A small sound classifier, trained from scratch.
Model: 2.73M parameters, log mel input, arch crnn, norm batchnorm, activation relu, depths [1, 2, 1].
Data: trained on tunes sung on syllables by a formant synthesiser, 5.1 epochs.
Rows from block 2 of a small sound classifier, named by matrix and row number. Each number is 128 + 24 x the weight over its row's rms, rounded and kept within 0 to 255. All counts start at 0. Numbers have three digits each. After the name is the row's rms in percent of the matrix's.
After each channel's rows are labels from the 100 clips, of 14976, where the channel reaches its highest value: "loudest band" is the band of the loudest frequency at the time of the peak. Only what is clearly more common there than usual is listed. The data: tunes sung on syllables by a formant synthesiser. In brackets: how many of the 100.
# conv: width-5 conv (model.blocks.2.conv.weight, 240x240x5, each kernel summed), inputs 96-143

conv.53 104:142142148148130145163121109136108170133095110115132094106134131131081099109081086192134136162153140121117129129152161154126163142106124135170071
loudest band: 250 to 500 Hz (69)

conv.54 095:113150144170140116090120161122138128107102117114130152158145090148134126170119138133173116120116138136101114145093145121138133172124173091130127
loudest band: 250 to 500 Hz (80)

conv.133 116:114163111103132138144094145038167134126118111149116108116118132150126104138135134141111090127166114136092121079105129110146142117094142138152101
loudest band: 250 to 500 Hz (60)

conv.170 091:158116090127133108091140138147158099137120120100118110148155151118111071181132123097105149080148137122130146127119106070154103156126122102141161
loudest band: 4000 to 8000 Hz (61); 2000 to 4000 Hz (33)

conv.66 122:190161160120088118149130133118117096173088079127134144151099091118164119110160139100159112154140119133120138125110120128125124144160137101109186
loudest band: 2000 to 4000 Hz (47)

conv.236 104:137109135110140112116139102140117123154114097101152104154125114105103149119122114130144149128157130155122152095143149105118185141148155109182146
loudest band: 250 to 500 Hz (65)

conv.176 093:193132115113130129108126121122147130076100092106108121088145113121128183129125140090165171086124159093152149137128112145125149166119147087116155
loudest band: 2000 to 4000 Hz (37)

conv.68 107:114112140151101110180113103141198119162137116116091119136135150119147119148151140110117114141139154106135137139118158114159110136142139097123124
loudest band: 250 to 500 Hz (67)

conv.177 098:150130134132098119143114137122106111118139131123134127138162139142170109153111135107124158090093174163112132134166161137142175143127106113081125
loudest band: 250 to 500 Hz (77)

conv.144 105:141103095138133091131098162158170156122139097094122115127141127139128138092132120072139146131158143097159145117127141117121140151118171142113158
loudest band: 250 to 500 Hz (70)

conv.41 086:118120175123146157188157141137138092051125122153115118142163149135155165107123134110151132093139075126081144135106126149139104139157162125183152
loudest band: 250 to 500 Hz (63)

conv.117 089:108169131096125125118153125151088138151117120110109167126104122163137136107129153123140132118123115126133120143119118090146110117119110142129167
loudest band: 2000 to 4000 Hz (85)

conv.44 112:115106144167083170163083126157111146147109094134102107128131151093134144143122154131115154097142114127126112112127117156114140125119121132112097
loudest band: 500 to 1000 Hz (59)

conv.162 096:083121146067110109124125130148126081153126126141140138142106120128107096099093157085165149108100156111079078125076120138115117134157153149153127
loudest band: 2000 to 4000 Hz (57)

conv.21 091:163163101101075136174102123113104146131145143141129095113139134114135082103123134113159117147135162114171113184145155157121139114154117117109158
loudest band: 250 to 500 Hz (61)

conv.71 106:121107126129127113104108129136178127155144128117130155127172140136120124132119124117049159167146173107095066125139117105123101156139173153134122
loudest band: 500 to 1000 Hz (57)

conv.151 100:140140130129127164107132141106080117151126111147111156126143165145143135122136126152124133136140134124129116127131072151083122111111145105102178
loudest band: 500 to 1000 Hz (58)

conv.230 096:109132097068164144124150097092143108134125121108103145092136130112093128108152154149132125114101166076105078135135135128090105126164120138180133
loudest band: 2000 to 4000 Hz (35)

conv.93 095:134124099116147101144136130138140122118176077138130109139144110139115133114138152150095103163120129122159146151121086083114143113114155109113116
loudest band: 250 to 500 Hz (83)

conv.160 085:163169101116150150167131151124170146127173126131164131135147165115087116126191121121123126160130165117145159119110121137114151131106139134124076
loudest band: 2000 to 4000 Hz (28)

conv.222 100:141125105094126133166116141112155125168132155138162147163192106184135143110117150141123148130113095179131126147154123136107148119114161110105127
loudest band: 500 to 1000 Hz (58)

conv.161 103:058151171150126090133129108152153133160101123135103116141146103142139139177150130167120112107097115120136141146161113095140120127079120138092127
loudest band: 250 to 500 Hz (88)

conv.233 111:129108145106099144164113091141150155106148144137133087176136149107137134137122145148109172120088126077097175119153146124087133126110116168163124
loudest band: 500 to 1000 Hz (68)

conv.238 097:169119160112141113131136171181150137147099104145171146111165145127144151135143139126130106136141147117122143099128173092104150086138167093112140
loudest band: 250 to 500 Hz (76)

conv.203 090:140138142160162128147164106110106113149104145122166164087150081112180153126198170139131136130135151157122116139097111139113134127131097106185157
loudest band: 2000 to 4000 Hz (36)

conv.96 089:137128087118119131137113132129118160121160134099115123085094142151105098082126108136187155160108120156115141134084116150138156099137100157090149
loudest band: 2000 to 4000 Hz (95)

conv.94 099:140120150147106127166132178137192117109151157124112156123111134123165083084119132108124083132126117106183141112148135147113086119101084125142107
loudest band: 250 to 500 Hz (61)

conv.136 085:139139124138113138124117120113158158134129099130133126112191138082076077164111158156117094136113136162127116143126148125111119098089080153168112
loudest band: 500 to 1000 Hz (64)

conv.224 101:150151163071127124099103103151130106141179120151126151133161131103126129106169150106121139120180128110153133075145168119132151112103185160131114
loudest band: 250 to 500 Hz (66)

conv.103 116:109106107131120148136061131103112123108102140084129145105107068138086157120092153109107124163138119100118156110073137110162101132139186169101106
loudest band: 2000 to 4000 Hz (90)

conv.166 100:197146088138120123108115105146096140137063126108160126131115138107120097140141118106131143099123118139070155135106117151116110078131172157114114
loudest band: 2000 to 4000 Hz (96)

conv.52 092:094116136125155092131096096172145111112127137133127161083140159106137115127146141098086095129145126102124102077112141107143158107134140133141119
loudest band: 250 to 500 Hz (74)

conv.49 101:117140135126113174108200151096102169153126117149152105100110143095117112139100109152115139118130146163128086109137117134116103167136072161075115
loudest band: 500 to 1000 Hz (56)

conv.116 092:132130178109091101174118126119145096117110124137133194153125147147126117135146130089129129138149158122128151124106110091202079096102125157129151
loudest band: 250 to 500 Hz (61)

conv.113 117:174110167121186119110169146154113193129114130162119138114148132142129126112112147140140122133129128169160110126143139131124156140124095142136152
loudest band: 250 to 500 Hz (80)

conv.209 106:139097125129155072126094153097199094134109104147080151090095137106151130162116138136145115129163142110137084109100107138161106104154117097119157
loudest band: 2000 to 4000 Hz (30)

conv.74 095:083110124187145140101115124114165108148103115118103190133123137142124133131115109155113151106127159139122149119179095126139108127150112126119139
loudest band: 2000 to 4000 Hz (46); 4000 to 8000 Hz (28)

conv.155 094:107126140118161104098122103097131114181126133160059104143125162141148103144122142108142166143156159112128126149109116112183135123097138142114127
loudest band: 2000 to 4000 Hz (76)

conv.237 108:112095095144125147110088117103120114116121120162099127105112131127104154131076168153126123112106096156157092081120145119115106095079156131122133
loudest band: 2000 to 4000 Hz (89)

conv.122 096:163142134179107129123157105186100152157159128120092113121093136150116100161110117139116152130150175137111092110151137143136148141149137102084120
loudest band: 250 to 500 Hz (62)

conv.147 089:122138125149114123127140102137129131103113181125126149066127172150099122121136139130098130127112121137113111185083109089134141145127159149101125
loudest band: 250 to 500 Hz (83)

conv.193 095:125126137091114161120112072127111136144188152174156141163132104136147125099083147108127132107143114166111115093119103142129127102117148124132164
loudest band: 250 to 500 Hz (60)

conv.109 093:132139140120149139102158131148136102084100134146140090119128087130064103097095104143109110148150116134126123147141128117120103112135135113110138
loudest band: 4000 to 8000 Hz (28)

conv.206 084:189109119112153141071118109160129125143143126135116121129087085107124149137086127144125107104126118116103174116106126128159112122100117133142151
loudest band: 2000 to 4000 Hz (83)

conv.58 099:151096169146122140155115177127167156152154154121133123165137119083120120135119130171131157125120156129117151107128095142144149161105082139119157
loudest band: 1000 to 2000 Hz (45)

conv.7 089:167121120119131116162144138120137120197116138144085143169128115150138145119116159162189092158095107100129158086147116129102093157120142091129109
loudest band: 250 to 500 Hz (73)

conv.112 081:172164163166109147130172158158125150134128130099120125118112109184134113120132182141120102142139156149125132128138099151147079149155129179122118
loudest band: 2000 to 4000 Hz (36)

conv.89 092:133110137106127114157103113111131099191059146110113097153134145116109138112143147105124095140134165096135115111111086103084175113117121112079136
loudest band: 2000 to 4000 Hz (47)

conv.188 113:109168138170144167165125123119170184125099110146152092128073175109121139170096080141117143167122143163105116132143153160183122120104138164141110
loudest band: 250 to 500 Hz (64)

conv.101 101:102132152124164155107156118088097099109127152174185182142140130130147147113113081142122141118130171189100115110107146134104115137062129127102126
loudest band: 500 to 1000 Hz (58)

conv.152 118:142130137093111167100109098142129116139078092103114164148124161143097095146130170143168180098159130148092111133171120108080108114131104140126113
loudest band: 250 to 500 Hz (69)

conv.20 113:123128131107144121060122168150168153135140088125120122111156130111087118089126137107117104141160108165112160125164124140117116147108159117155144
loudest band: 500 to 1000 Hz (65)

conv.153 107:080153150095158109126135119169124170132121103137142117139131205119113113158102181145139121183128139138124157139148164109119162115120116115121145
loudest band: 500 to 1000 Hz (56)

conv.198 099:199101159119122122139140140167104111113112091094090097102106124124087127136120159107151138136141146134141138136096139076124134162151098138124110
loudest band: 2000 to 4000 Hz (25)

conv.239 132:096101093124112131117162109143175100121112143120106133130155112153121154137169141104104103096134088094136125129143141138167104144119144130153105
loudest band: 2000 to 4000 Hz (49)

conv.17 093:137134145120106111128095128132129125132113139104128119115167077087128166100127167080165107096127133150147126140161145090124130109158130111144089
loudest band: 4000 to 8000 Hz (45)

conv.104 103:112101094145123134101148129122161124100158108136145136154131088150112180151125129163133104143124134126153158182087138121127115111133158124116158
loudest band: 250 to 500 Hz (60)

conv.210 100:152112134154094103173094142159144116150140135141104094147092112086115152137135103086145153111137141143113128140140141118150098092102130133098099
loudest band: 500 to 1000 Hz (56)

conv.121 087:099195144147174065124173079144112110131116120142122134126152082152162107140086120107111117142113117145147165118140144159108096132155078147097095
loudest band: 2000 to 4000 Hz (52)